config.toml
train_examples = 39062
norm = "batchnorm"
max_steps = 12400
Rows from block 10, named by matrix and row number. Rows with one number belong to one channel. Each number is 128 + 24 x the weight over its row's rms, rounded and kept within 0 to 255. All counts start at 0. After the name is the row's rms in percent of the matrix's.
# filt: filter width-3 conv (model.blocks.10.filt.weight, 384x384x3), inputs 48-63, a 3 kernel for each
# gate: gate width-3 conv (model.blocks.10.gate.weight, 384x384x3), inputs 48-63, a 3 kernel for each
# out: residual pointwise conv (model.blocks.10.out.weight, 384x384x1, transposed), outputs 144-191
filt.104 099 [136 134 186  87 104 129 121 126 104 105 114 100 120 142  93 113 140 157 184 163 139 118 105  95 168  99 136 201 140 141 137 123 115 105 117 120 104 133 150 113 119  90 120  84 117 143 144 135]
gate.104 098 [144 132 123 113 152 111 141 183 154  72 112 126 115 124 104  98 109 150 159 182 171 103 137 119  77 135 100 117 129 141 152 126 120 153 102 119 137 144 136 122 103 120 112 156 115 148 174 168]
out.104 112 [104 200 123  86 131 116 122 151 149 144 116 130 129 106 133 121 125 151 111 146 141 161 133  98 120 153 130  95 120 123 124 126 138  90  82 117 165 104 133 138 127 117 121  64 140 117 159 129]
filt.105 097 [140 100 156 148 165 135 150 133 162 116 124 144 125 113 108 115 109 123 123 153  92 113 122 163 123 141 162 166 126 174 143 142 146 125 146 135 131 112 130 116 106 121 139 153 101 105 120 101]
gate.105 098 [ 95 123  92 163 116 169 135 126 179 145 116 101 122 116 126 157 127 131 127 119  99 102 160 132  98 106 116 171 112 129 121 116 111  71 128 120 179 132 129 112 108 107 161 154 150 105 113 133]
out.105 100 [161 134 168 173 157  74  77 116 159 110 140 129 132 162  82  66  54 137 148 115 155 116 126 105 119 139 133 126 184 127 138 125 118 159 105 100 124 128 113 100 159 127 154 130 120  80 177 126]
filt.106 099 [111 112 107 121 107 129 116 125 102 142  97  81 107  92 106 138  87 141 134 189 181 105 120 145 143 149 117  92 154 139 118 148 129 144 138 151 133 114 109 104 133 141  98 139 151 185 134 116]
gate.106 100 [ 98 149  99 136 125  96 144  80 119  97 128 109 144 124 134  79 118 139 120 154 158 157 171 112 112 144 158 138  97 140 121 112 111 109 130 121 117 116 108 138 146 135 102  93 106 136 117 132]
out.106 091 [135 161 170 109 143  85 151 152 122 137 140 138 121 157 131 101 119 127 175 114 148 126 137 166 156  99 136 115 148 135 102 128 140 146 130 113 136 148 127 125 156 150 113 161 102  96 118 121]
filt.107 098 [126 106  74 135 163 159  85 129 156  91 121 129 133  88 116 112 127 148 135 129 120 116 123 138 112 107 120 150  96 157 152 144  71 146 134 123 126 153  89 131 108 136 132 134 124 150 129 119]
gate.107 102 [124 123 115  77 137 113 125 106  92 100 125  90 117 155 150  74 154 157 110 140 107 116 102 140 164 135 124 103 105  96  95 130 159 170 143 122 135 112 124 100 128 126 146 155 100 135 175 101]
out.107 095 [ 87  97 128 130 128 131 110 143 175 102 110 137  95  80 114 103  99 169 185 119 145 123 126 151 157 115 143 167 158  91 116 134 134 125 135 107 136  81 147 115 133 146  85 123 162 113 148 157]
filt.108 101 [102 167 133 126 147 140  93 187 161 123 137 134 116 123 117 119 136 119 153 169 155 134 112 117 139 122 136 144 157 141 131 145 150 132 120 116 122 108 109 136 111 126 117 119 136 128 114 120]
gate.108 101 [125 165 119 118 121 150 123 126 174 133 141 122 141 112  88 132 167 127 123 140  90 103 134 116 132 136 139 115 115 122 100 112  89 126 113 126 111 126 150 148 154 114 123 132 110 147 116 176]
out.108 097 [172 120 140 123 141 127 105 144 181 126 105 156 135 143 131  96 131 124 141 114 140  91 180 108 147 124  99 139  96 120 131 129 123  82 175 128  91 133 150 154 137 126 162 165 164 128 146 109]
filt.109 101 [116 170 149 121 142 126 160 138 107 113 119 129  94 153 109 128 130 134 132 119  47 104 143 112 100 126  98 113 121 113 154 161  97 131 121 108 141 138 156 126 125 150 137 141 102 119 113 125]
gate.109 099 [ 95 128  67 162 112 122 106 151 156  73 147 177 138 136 117 135 124  99 153 118 123 115 159 117 166 163 132 123 121 145 144 146 130 124 133 127 143 160 140 180 188 172 138 130 110  96 125 157]
out.109 099 [ 80 158 139 158 113 107 115 118 155 103 161  98 129 148  76  92 116 136 102 144 114  97 169 150 116 141 168 107 109 115 114 176 124 136 140 146 134 106  99 143 164 137  93 118 142 160 111 155]
filt.110 100 [132  86  98 157 152 167 155 113 146 178 170 121  98 134 120 122 119  98  99 153 118 136 121 153 150 153 157 109 120 118 167 148 129 109 110 120 133 170  81 135 133 114 118 132 128 176 116 110]
gate.110 100 [130 133 118 142 137 176 123 105 101 128 139  78 141 111 115 115 123 121 116 164 152 104 120  84 122 119 140  89  97 143 119 163 145 110 134 104 109 121 118 168 152 131 108  95 166 113 114 159]
out.110 102 [165 144 114  92 149 166 148 101 113 151 113 157 127 162 160 123 169 126 108  79 132 114 112 141 117 106  74 102  96 112  85 132 142 161 144 121 147 142  93 145 107 137 122 137 156 124 109 124]
filt.111 102 [110 134 114 102 140 124 145 126 119 149 115 108 115  92 147 143 130 116 107  90 134 154 153 145 145 154  74  97  79 132 112 106 140 152 118 111 179 145 128 138 133 134 144 114 116  96 141 152]
gate.111 100 [112 115 135 125 141 147  88 143 115 130 145 159  95  96  25 104 116 175 168 113  72 145 148 111 132 115 146 106 120 105 139 169 166 104 109 158 113 153 150 126 116 150 149 140 159 129 151 173]
out.111 092 [ 81 168 156 116 165 148 108 161 115 122 140  97 131 125 130  91 121 117 157 151 100 122 138 126 154 116  90 123 156 164 118 138 136 157 119  89 117 152 141 150 134  95 139  74 131 143 187 121]
filt.112 099 [104 122 112 148 117 144  89  89 112 150 110 115 106 106  94 151 123 138 152 144 166 103 118  94 107 184 162 155 154 100 143 172 178 129 124 128  89 124 112 123 117 124 128 131 113 137 122 121]
gate.112 100 [126  97 146 128 114 125 129 176 138 145 148 116 144 137 108 129 123 138 125 100 109 121 106 133 175 129 130 109 119 114 131 147 121 137 125 128 136  91 134 146 126 154 126 137 134 161 145  99]
out.112 103 [130 130 127 105 123 126 147 126 134 140 134 129 127 134 165 125 163 113 142 139 157 130 124 146 105  86 138 149 118 112  80 194 141 179 111 197 124 161 144 180 110 189 150 129 133  88 141 128]
filt.113 098 [ 98 157 136 165 179 144 129 111 122 157 167 165 115 112  74 124 128 173 133  79 104 119  76  97 107 153 162 103 145 139  84 134  95 140 151 151 159 152 113 134 137  97 136 124 114 124 139 150]
gate.113 101 [122 124 146 135 127 121 137 111 139 143 136 103 128 125 130 118 115 159  83  98 134 162 116 144 149 138 125 132 117 168 119 156 181 116 106 100 137 170 141 149 169 140 124 101 124 117 118 104]
out.113 093 [138 111 141 147 114 115 175 145 128 135 144 130 119 124 102 125 168 128 154 100 142 119 130 170 155 135 113 124 147  91 115  67  78 152 120 130 130 159 131 124  91  83 106 115 118 123 177 161]
filt.114 101 [132 127 141 127 126 104 122 121 164 150 135 117 133 147 121 101 164 126 191 174 112 120 148 211 149 131 141 141 151 155 140 191 127 136 122 120 105 120 112 112 104 136 163 154 161 126 101 117]
gate.114 102 [123  95 153 116 133 162  93 131 155  86 104 133  92 136 119 126 112 152 117 107  87 100 129 146 117 117 122 105 133 100  86  81  98 137 110 136  75 129 135 137  99 135 114 117 122 191 132 177]
out.114 104 [114  92 106 118 144 124  71 128  75 117 137 133  81 158 155 146 139 100 167 138 108 142 136 125 153 176 155 108 120 111 108  97 125 126 114 104 106 122 117 172 123 119 127  81 119 127 133 175]
filt.115 103 [154 143 112 103 158 133 134 134 116 137 114 170 120 100 123 102 143 126 129 101 136  90 128 117 127 125 123  93 111  82 144 148 148 151 131 113 119 138  94 124  86 125 146 121  92 142 110 157]
gate.115 102 [ 72  98 162 132 137 115 131 149 166 184 133 135 101  99 129 181 122  89  94 111 137 124 148 120  72  90  79 144 154 166  99 137 113 141 121 115 111 151 148 119 118 136 119 130 100 100 126 114]
out.115 100 [127 136 144 118 165 161 107 141 115 137 157 142 174 131 152 109  79 103 122 135 123 115  80 116 123 103 114 133 138 104 104 155  85  93  89 123 170 123  73 166 143 116 124 127 163  99 116  99]
filt.116 101 [136 152 128 191 139 125 112 160  90 119 118 121 131 142 112 151  96 120 116  94 129 110 149 115 116 183 175 100  94 104 143 148 119 146 109 109  97 121 113 146 134 147 135 150 143 159 125 152]
gate.116 103 [155  96 140 144 143 161 148 111 129 111 139 141 158 137 138 131 132  85 136 134 133 111 136 188 164 142 153 138 137 132 151 140  93 152  97 100  90  80 132 150 168 121 132 170  86 172 113  88]
out.116 100 [126 118 116 167 139 139 165 111 151 149 163 148 138  89 149 163 114 112  85 125 137 144 144 143  93 138 183 145 130  94 137  95 172 113 123 143 130 142 104 124 175 147 132 128 131 141 127 138]
filt.117 098 [106 115  93 109 116 171 130 144 123 153  84 160 125 142 172 133 106 103 146 180 121 116 115 125 178 153 144 114  87 152 140 135 153 164 128 137 121 142 126 148 136 176  94 102 165 148 119 143]
gate.117 097 [106 134 110  80 108  99 132 146 106  97 118 124 107 113 136 122 129 133 180 152 133 110  80  96 122 121 124 148 123 140 166 191 165 130 125 132 127 135 138 141 122 133 132 108 114 105 118 108]
out.117 105 [140 156 100 127 156 144 130  95 152 135 105 133 147 164  92  97 102 144 142 129 178 143 153 140 109 107 127 132 141 108  97 153 164 117 107 169 101 127 107 189 128 105 108 140  97 165 103 111]
filt.118 103 [144 158 161 146 162 134 118 102  76 133 123 121 150 120 121 115 127 135 172 125 137 110 143 159  93 124 140 130 108 138 196 119 168  94  81 103 126 131 100 116 100 135 133 122 120 110 143 117]
gate.118 099 [117 107 136  96 130 121 178 122  84 129 126 116 157 119  86  84 136 141  85 142 137 141 131  78 128 165 152 130 129 150 159 133 156  96  97 135 163 104 123 153 132 147 117 103 179 123  84 153]
out.118 107 [132 148 122 157 152 146  92 160  67 158 123 142 157 127 118 142 113  92  61 152 143 141 144 127 141 105  92 101 171 120 119 108 110  94 110 146 132 119 146 148 137 126 159  92 124  96 143  93]
filt.119 099 [144 130 108 144 131 140 130 118 123 116 110 142 119 146 109 185 135 157 149 170 135 123 135 117 108 146 142 142 112 140 128 143 133 119 129 116 140 130 112 142 124 115 115 132 182  89 171 140]
gate.119 100 [ 73  91 134 184 153 127 162 104 131 116 114 153 111  74 136 125 127 147 152 145 133 118 155  80 122 119  94 136 153 165 131 174 150 139 104 131 140 113 136 147 140 105 122 142 133  96 128 129]
out.119 094 [167 173 149 123 106 137 146 153 115 159 133 118 140 176 122  98 139  98 136 143  95  96 140 114 107 107 132 153 128 129 129 119  87 145  90 112 161 113 115 152 118 126 150 111 167 110 137 117]
filt.120 100 [ 87 161 114  96 135 102 110 104  99 167 118 133 109 102  61 133 153 144 113 151 140 103 143 142 109 105  63 131 163 135  80 155 151  95  99 126 154 134 125 159 143 140 116  90  94 142 128 146]
gate.120 101 [159 151 151  89 131 144 108 127 112 130 140  98 107  93  98 125  86 105 170 129 109 194 196 173 115 114 144 156 141 139 158 112 151 144 114 146 163 167 122 150 149 175 116 136 159 157 115 165]
out.120 099 [102 143 155 137 128 140 139  77  87 133 132 133 169 135 143 100 123 160 125 110 125 140 123  99 135 168 131 144 113 180  93 129 121 129 109 124  69  93 125 120  97  89 155 158 160 136 153 116]
filt.121 100 [107  96 143 136 130 163 135 125 149 142 123 124 123  88 159  81 134  97 179 172 133 169  81  97 147 169  96  66  96 119 144 117 112 130 115  80 118 114 129 161 124 101  87  88 158 148 106 126]
gate.121 099 [131 120 101 141 124 166 152 107 123 113 142  99 121 124 127 122 163 125 133 108 138 131 166 156 118 172 151 125 120  90 149 162 173 122 143 132 166 132 131 170 116 119 182 136 157 120  97  70]
out.121 100 [146  90 124 122 119 154 116 163 161  99 100 103  89  99 150 129 102 165 128 155  86 168  85  99 144 151 154 137 151 138 135 143 158 176 106 117 113  99 140 152 147 158 117 119 138 133 139 124]
filt.122 097 [123 111 150 114 101 134 136 171 140  87 100 105 105 107 116 146 144 130 121 155 142 195 152  62 117 135 167  88  97  93 145 134 131 113 115 103 105 116 168 115 133 113 111 160 117 106 111 128]
gate.122 101 [145 127 136 112 122 131 159  96  98 105 138 163 126  92 121 167 177 137 104  84 132 109 124 109 129  72 157 112 165 156 118 127 138 143 106 118 148 157 136 114 114  97 136 120 125 105 111 126]
out.122 098 [ 79 154 143 122 123  92 122 148 102 129 154 141 129 158 127 144 116 127 123 168  59 134  99 120 114 115 175 131 148  90 131 100 146 132 131 135 106 169 143 112 133 113 141 120  67 149 123 111]
filt.123 102 [ 91  71 127 160 128 122 162 110 104 130 124 129 155 134 135 136 139 131 139 129 114 110 137  98  60  94  81 105  80 134 128  98 130 120 105 140 122  87 122 119 121 126 108 153 145  95  80  92]
gate.123 097 [136 112 110 124 120 109  97  81 147 150  99 148 175 136 120 108 147 100 115 162 146 147 165 105 142 125 148 118 149 146 172 174 117 100 105  88 108 160 132 105 110 154 132 115 156  93  97 109]
out.123 095 [125 143  88 105 150 108 108 132  78 125 134 114 111 173 136 129 126  80 103 148 126 150 155 114 174 144 100 121  84 148 117 136 140  99 145 120  78 154 103 154 156 123  96 116 164  69 113 142]
filt.124 097 [158 112 129  97 105  78 117 153 129 135 150 133 122 171 173 140 138 139  87  99 127 105 112  95 134 131 132 161 186 166 135 104 117 157 143 135 154  94 121 149 119 100 105  70 144 145 113 121]
gate.124 100 [131 138 151 130 135 129  88  98 144  92 116 142 155 115 133 104 162 128 144 109  93 100 122  71 137 120 121 139 129 171 194 174 158 122  93 130 141 111  96 109 135 144  99  98 138 124 124 111]
out.124 101 [103 125 150 131 102 138 100 129 153 140 140  91 127 109  98 131 108 157 162 143 141 149 117 161 163 128 144 133  98 102 157 118 116 146 118  89 130 136 100 151  98 131 135 159 144 135 120 125]
filt.125 101 [178 113 165  82  98 136 141 147 125 111 145 129 125 152 120 155 118 111 127 153 112 138 140 130 148 144 163 115 152 126 129  95 131 127 150 111 137 130 140 135 165 128 145  83 140  96 137 138]
gate.125 099 [119 153 137 113 123 115 115 107  95 146 111 140  56 117 124 138 156 131 107 119 153 104  79 149 170 145 159 111 116 125  71 182 174 124 116 124 104 114 147 156 149 144 116 132 150 141 132  75]
out.125 101 [104 119 165 135 113 152 115 132  93 121 162 122 114 140 149  70 123 135 140 107 149 126 118 152 127 115  65 145 111 130 147 140 108 135  99 151 128 171  89 135 154 122 163 110 134 124 155  85]
filt.126 100 [123 123  99 135 113 111 127 105 103 135 129 152 119  79 142 121 150 139  91 190 136 141 123 118  88  82 145 106 111 167 132 126 124 158 118 122  97 104  88 136 122 104 130 112  91 150 129 142]
gate.126 103 [131 163 142 155 120 122 105 135 186 150 125 108  71  63 118 162 188 150 139 133 119 114 144 113 120 146 149 160 112 115 170 164 102 124 119 159 134 118 133 149 138 129 166 127  99 138 153 156]
out.126 094 [118 131 132 116 141 111 120 150 156 119 135 116 147 121 122  88  78 106 103 118 125 122 119 106 105 101 132 108  67  81 171 129 129 158 110 143 151 128 146 154 173 140 149  80 152 122 146 128]
filt.127 096 [158 150 138 113 115 160  94 117 116 126 122 148 102 130 150 160 137 155 139 133 147  90 144 141 141 108 103 122 118 127 140 125 127 115 103 136 110 104 117 123 144 117 133  97  84 159 129 119]
gate.127 100 [124  79 145 137 143 137 131 124 102 187 131 140 130 157 113 155 120 103 135 117 136 125 132 132 119 134 109 145 130 109 135 106 144 121 116 123 123 137 192 101 110 115 176 154 160 123 130 123]
out.127 096 [106 162 132 150  76 128 103 155  99 115 161 147 109 134 148 113 121 117 113 119 153 123 114 130 111 154 144 121 137  93 140 141 114 100 121  97 130 165 146 116 129 136 143 130 189 163 129 120]
filt.128 100 [154 105 118 111  92  92 160 163 154 161 175 104 129 142 180  96 132  99 100 108 140 128 137 155 117 143 153  97 122  91 129 117 119 145 138  90 106 107 172  77 108 140 146 192 169 108 132 115]
gate.128 101 [125 121 143 129 121 145 105 148 112 110 138 136 124 102 163 151 152 144 155 101 153 127  87 123 130  95  98 128 120 112  88 153 155 147 150 125 116 133 121 139 108  86 117 115 145  90  84 119]
out.128 104 [ 91 151  96 109 103 144 147  95 116  93 138 102 136 124 167 159 142 166 146 105 125 148 130 145 106 113 100 158 142 116 109 134 133 143 143 102 143 106 109 102  91 140 154 130 110  90 140  87]
filt.129 100 [153 150 184 167 132 126 109 149 159 125 144 170 167 159 146 117 124  98 170 114  99 100 100  92 143 116 133 117 142 105 131 103 109 114 139 127  89 114 146 114 130 120 165 148 151 131 144 162]
gate.129 102 [172 141 124 139 125 167 135 130 102 160 165 150 131 148 104 181 104 139 101 187  83 111 145 159 123 147 128 127  90 112 137 115 188 147 156 128 115 115 135 133 140 128 197 147 127 104 136 105]
out.129 101 [147 134 106 121 112 109 126 128 103 128 141 168 120 150 128 105  80 170  99 109 136 116 136  99  97 114 140  96 103 124 161 128  65 114 140  97 110 145 108  92 138 151 130 153 165 120 121  85]
filt.130 100 [108 153  92 170 127 168 167 197 144 118 111 159  97  57 101 107 114 106 119 162 110 153 148 134 147 160 123 124 129 125 115 152 137 115 105 135 117 127 101 141 168 122 132 132 155 117 117 130]
gate.130 102 [143 123  87 141 164 140 144  96 135 137 104 135 103 113 129  94 122 135 156 151 179 131 104 140 113 131 136 120 125 123 106 115 130 117 126  98 111 116 129 102 113  95 143 161 115 145 117 161]
out.130 095 [112 130 136 148 143 164 142 146  93 165 157 110 136  98 154 120 165 132 143 135 117 158 133 123 105 115 137 158 148 123 115 145 145 172 132 149 141 143 161 134 111 107 112 107 135 152 140 114]
filt.131 099 [135 121 152 138 100  91 116 167 131 127  87 114  94  96 110  92 122 143 104  73 123 159  72 128 101 148 103 120 144  68 168 141 131 110 124 117 162 130 131 136  97 123 105 119 112  97 129 111]
gate.131 101 [120  77  83 163 159 115 116 154 135 151 120 145 144 184 111  90 126 141 148 154 136 131 101 145 145 162 146 119 175 130 163 147 118 128 168 151  71  72 102 101 144 147 143 197  99  76 114 114]
out.131 099 [127 167 125 145 121 154 128 152  92 119 119  95 148 147 149  83 136 140 125 122 108 151 143 153 114  89 118 116 144 118 136 115 137  92  94 133 143 149 142 135 152 119 103 109 163 133 121 160]
filt.132 096 [150 156 131 136 174  84 149 167 110 141 133 112 134 131 144 151 140 111 108 120 149 115 113 122 152 147 168 131 140 152 135 131 123 163 138 137 126 127 103 131 148 153  98 104 137 133 117 132]
gate.132 096 [156 139 131  85 122 146 145 155 161 128 126 122 111  88 152 117 133  98 102  96 108 116  93 126 143  77 111 119 124 111  98 152 109 121 141 141 133 131 149 130 126 130  93 119 116 128 135 135]
out.132 131 [156 143 110 118 130 135 112  98 120 133  84 105 172 130 107 142 124  93 132 129 124 131 130 161  97 154 127 122 122 128 130  98 111 133 102 145 147 130 102 125 125 106 157 162 122  91 118 173]
filt.133 100 [144 165 142 106  72  95 171 120 112 173 149 114 149 134 119 138 105 135 101 148  91 131 186 158 102 145 112 137 110 150 122 150  92 121 158 127 108 128 160 133 103 103  95  65  64 162 166 166]
gate.133 100 [ 68 118 107 132 189 137 150 121 100 156 146 135 114 155 184 144 120 130 154 170 156  97 164 128 177 114 121 106 107 127 110 133 103 112 125 128 113 112 104 106 110 137 133 136 126 166 159 154]
out.133 096 [115 142 129 113 183 110  78 118 120 129 208 129  85 159 130 181 137 155 112 148 133 149 107 166 114 142  99 120 119  97 114 144 124 127  92 106 126 141 111 138  88  89 118 151 156 113 103 106]
filt.134 099 [140 124 145 103 114 123 131 101 134 130  89 123 133 134 109  94 127  92 153  94 111  97 157 106  94 148 145 156 111 131  90  69 103  88 108 129  99 111 124 141 114 116 153 158 136 166 118 147]
gate.134 097 [133 142 143 137 134 113 147  97 141 120 120 153 127 124 110 114 131 136 128 107 152 137 101 124 138 160 163 112 116 143 153 132 153 151 128 157 134 124  94 128 148 125 109 101 145 139 118 169]
out.134 092 [139 153  91 157  79 128  57 110 146 156 140 156 173 139 111 147 108 147 119 119  99 171 138 163 109 101 117 151 144  96 133  92 137 152 124  98 126 142 116 147 143 117 118 158 148 118 124 130]
filt.135 103 [124 115 110 108 132 120 146 121 163 163 115 105 130 130 168  88  97 154 149 147 204 128 115  70 102 144 163 135 170 169 155 150 175 146 167 149 163 139 156 115 155 107 114 106 145 181 149 163]
gate.135 103 [151 119 122 165 144  74 100 149 147  76 121  82 151 150 114 141 142 120 148 133 175 160 132 141 146 114  98 158 138 115 115 146 167 152 112 113 123 110 110 138 140 123 129 132 117 126 117  92]
out.135 095 [111  94 126 145 137 145 130  94 110 117 121 160 104 131 122 104 108 100 104 118 147 114 133 116 142 116 113 185 146 158 140 143  81 139 111 107 137 163  92 119 167 120 120 138 132 107 126 156]
filt.136 101 [149 142 142  91 118 103  80 155 104 155 128 100 133 127 119 130 112  83 151 150 150 143 121 127  84 149 120 124  92 137 142  67 119 119 116 141 142 193 133 151 147 122 160 185 105 117 137 143]
gate.136 097 [156  93  91 168 136  96 123 108 127 146 149 165  83  85 147 191 121 136 111 101 104 111 124  88 118 164 143 172 113  91 116 133  87 108 147 131 154 127 110 138 147 141 123 112 154  85 100 129]
out.136 095 [118 147 141 104 118 110 114  61 144 118 127  76 184 138 142 123 168 172 149 130 113 132 131 102 130 180 125 125 145 139  93 122  94 101 125 121  79 140 150 119  96 139 123 127 132 125  64  77]
filt.137 105 [125 159 105 120 139 131 104 108 128 111 148 103 128 168 137 168 180 178 118 164 148  98 122 140 132 137  69 132 135 161 144 122 171 152 112 141 184 123 157  98 137  91  90 142 104 144 103 113]
gate.137 100 [101  95 146  92  83  71 135 162 188 117 129 132 141 180 166 112 117 117 125 118  97 148 134 144 121 128 118 142 110 111 148  94  89 124 136 160 115 110  98 121 128 121 108  81 140 112  91 146]
out.137 095 [136 133 129 119 151 146 128 119 156 147 103 145 105 115 110 154 175 161 137  84 114 142 143 104 135 163 150 121 107  94 115 139 181 135 165 142 122  85 126 119  98 135 133 156 120 150 146 118]
filt.138 096 [ 90  99 145 149 170 147 142 113 137 117 127 139 130 145 105 111 110  81  94 108  97 137 123 124 159 121 131 142 146 148 146 120 158 119 112 105 106 120  93 156 148 145 154 111 125 104 116 120]
gate.138 100 [122 119  73 107  91 139 102 118 142 135 124  85 102  94 125 123 105 114 110 111 110 107  54 139 152 162 173 111 109 136 123 112 131 114 137 124 129 116 151 117  97 128 139 113 158 130 131 155]
out.138 115 [139 150 127 160 106 142  80 159  95 153 110 113 168 148 159 104 119 142 126 159 129  93 126 114 115 158 216 124 133 149 154 118 164 148 122 144 111 140 115 161 116 141  96 101 156 119 125 107]
filt.139 101 [107  82 124 140 127 122  81 124 124 116 136 149 138 120  72 205 115 118 170 127 109 122 151 154 105 108  98 125 107 120  97  99 122 138 118 143 141 129 152 150 131 133 169 137 147  92 111 119]
gate.139 101 [145 149 130 140 120 135 142 193 146  75  99 118 148 148 128 116 120 126 114 125 139 153 136 130 115 115 132 132  94 125 170 161  73 125 116 111 136 148 147 110 118 125 133 147 129 138 141 103]
out.139 096 [115 112 109 130 111 172 123 123 108  50 124 161 131 112 122  90 113 141 143 125 126 134 127 115  91 124 139 142 102  98 155 120 122 113 153 130 123 126 141 100 135  85 112 158 118 162  87 139]
filt.140 102 [169 111 109 138 149 162  81 119  97 126 168 117 158 163  83 114 117 115 129 116 115 143 141 132 127 119  83 154 115 111 136  84 105 135 131 129 103  89  94 118 110 140 113 145  95  87 118 114]
gate.140 101 [151 102  77 122  90 114 165 133 119 153 121 131 144 122 135 130 178 146 145 156 147 166 116 160 142 105 107 125 138 127 108 154 127 143 161 108 117 156 144 136 155 148 186 158 154 107  95 139]
out.140 101 [103 119 142 127 112 113 156 131 166 127 183  90 135  64 110  84 150 183 155 101 122  93 152 113 156 107 125 123 122 145 117 176 103 139 110 114 128 136 151 140 183 102 159 142 122 152 146 163]
filt.141 099 [ 93 124 142 144  83 137 142 186 116 145 150 147 128  95 124 145 166 118  89 148 104 157 114 125 109 154 146 147 136 127 112 143 145 135 143  95  90 128  99 181 128 141 180 150 131 145 117 143]
gate.141 095 [122  85 118 147 148 147 160 126 118 181 164 146  94  84  82 113  82  90  91  99 114 157 134 117 156 126 149 127 123  99 121 118 143 120 143 115 134 161 153 181 134 157 123 122 160 117 141 137]
out.141 095 [126  78 148 119 161  95 165 160 135 188 132 124  98 148  63 108 123  98 106  84  72 141  72 163 142 127 136 149  93  94 110  83 122 140 140 114  98 135 137 130 155 117 158 119 157 118 130 144]
filt.142 099 [138 109 124  89 150 129 162 143 154 105 145 176  89 158 159 110 137 146 143  90 116 106 106 138 142 168 115 165 128 108 116 102 119 113 103 128 122 135 126 162 137 135  88 148 118 110 126 116]
gate.142 103 [128 122 151 156 123 131 120  92  90 121 139 164 100 142 123 174 189 128 133 153 164 115 109 157 179 117 131 145 122 125 121 154 110 166 125 136 175 134 131 131 140 137 164 180 138 111 154 121]
out.142 103 [127 147 108 128 115 170 120 143 131 160 151 184 125  74 172 114 109 129 143 140 177 118  80 104 140 114 133 131 102 185 149 142 178 134 149 139 143 121  98 147 187 124 129 144 103 135 100 120]
filt.143 099 [109 111 135 125 116 103 107 107 124 142 159 110 147 113 166  76 147 135  73 142 132 106 117 109 150 142  90 114 129  85 142 123 138 102 127 121 112 136 173  95 112 114 117 114 119 129 142 144]
gate.143 103 [117 164 128 157 129 159 147 107 161 155 101 116 146 110 130  92  88  90 145 118 128 105 111 129  98 162 149 133 119 119  75 116 121 131 147 154  78 108 116 126 123 155 116 111 137 142 134 114]
out.143 101 [ 84 134 113 172 102 139 166 107 139 163 146 167 112 132 127 119 112 163 133 125 122 154  95 142 154 162 141  96  78 147  95 161 116  98 136 136 142 114 123 132  86 117  85 129 132 122 123 107]
filt.144 101 [114 128 111 126 148 171 132  89 155 145  79  91 126 123 150 159 139 126 128 175 121 128 110 173 141 118 147 124  88  92 151 132 178 131 140 156  88 125  97 119 128 106 142 144 129 114 101 142]
gate.144 097 [126 135 143 133 142 123 122 124  92 129 140 138 107  73 105  89 113  97 125 130 121 125 135 156 134 167 134 146 111 125 121 127 117  87  69 127 159 140 128 101 106 134 129 103 135 167 132 136]
out.144 097 [ 93 124 121 132 135 114 145 149 126 190 159 105 103 165 139 144 120 135 126  85 103 160 122 116 187 167 131 104 123 133 153 122  91 167 142 107 136 134 136 130 161 125 105 130  82 142 154 123]
filt.145 100 [116 110 107 129 109 138 105  95 121 115 109 142 104 156 110 147 106 135 180 133  92 109 159 115 148 127 148 156 124 137 137 136  90 141 114 163 109 124 131 148 134 159 158 115 154 113 154 131]
gate.145 100 [157 181 134 163 107 112 152 124 132 157 111 134 138 159 136 121 147 143 134 160 131 122  99 103 126 154 145 155 135 139 126 101 128 106 132  96 125 149 132 128 154 156 130 129 112 109  86 123]
out.145 093 [157 151  99 132  97 126 125 166 176 102 175  91 100 145 173 145 134 134 142 115 134 134 128 119 108 116  83 175 155 135 111 111 147 118 114 189 115 166 155 141 157 104 110 166  99  78  72 138]
filt.146 098 [ 93 140 154 167 171 142 175 145  90 155 123 157 131 105 134  73 110 137 129 100 140 145 108 140 113 130 153 103 145 108 133  95 118 127 120 160 137 123  80 128 147 129 156 122 154 166 174 129]
gate.146 102 [ 77 130 178 137 153 155  95 106 103 105 100 132 184 146 154 139 105 102 114 102 136 155 118 152 138 154 113 114 137 130 108 119  75 159 172 126  80 167 137 140  97 101 136 167 148 141 114 140]
out.146 099 [148 122 166 105 118  91 135 106 131 144 161 137 151 139 112  85 142 157 161 156 126 114 120 138  99 130 143 122 133 112 126  61 134 148  85  88  95 139 134 109 155 166 171 141 115 112 111 133]
filt.147 101 [140 154 115 110 136 145 111 108 118 125 109 130 113  86 139 112  90  99  51 110  76 124 126 113 108 146 160 145 102 146 126 157  76 112 151 153 130 114 157 117 174 137 129 164 137  86 134  89]
gate.147 100 [106 152 124 146 140 144  97 107 135  91 160 120 110 121 110 148 132 131 151 119 156 152 103 142 142 126 162  93 108 168 150 135 121 109 115 183 107  64 137 115 123 128 150 121  93  92 111 171]
out.147 090 [106 100  97  94 123 132 114 152 141 105 172 106 145 147 148 114 148 126 129 153 110 139 149 189 132  96 151 149  95 112 135 105 131 133 129  72 116 121 167  89 165  90 120 114 127 117 127 125]
filt.148 097 [156 110  87 150 100 121 156 130 148 132 139 136 122 116 102 141 152 130  66 139 135  94 108 114 141 123  67 148 163 130 174 149 132 161 117 126 128 131 107 128 130 141 125 112 131 117 143 122]
gate.148 101 [142  92 121 133 100 112 156 174  91 124 115 126 124 154 132 158 131 139 120 163 154 192 156 109 132 160 162 114 111 130 137 125 133 178 117 112 141  90 102  99 113 114  73  94 110 105  99 130]
out.148 099 [100 121 119 143 135 154 124  58 154 139 115 101 160 153 105 140 115 152 110 141 113 179  82 111 142 170 139 123 183 101 108 130 139 146  94 132 153 110 172 106  80  96 144 132 150 172 169 130]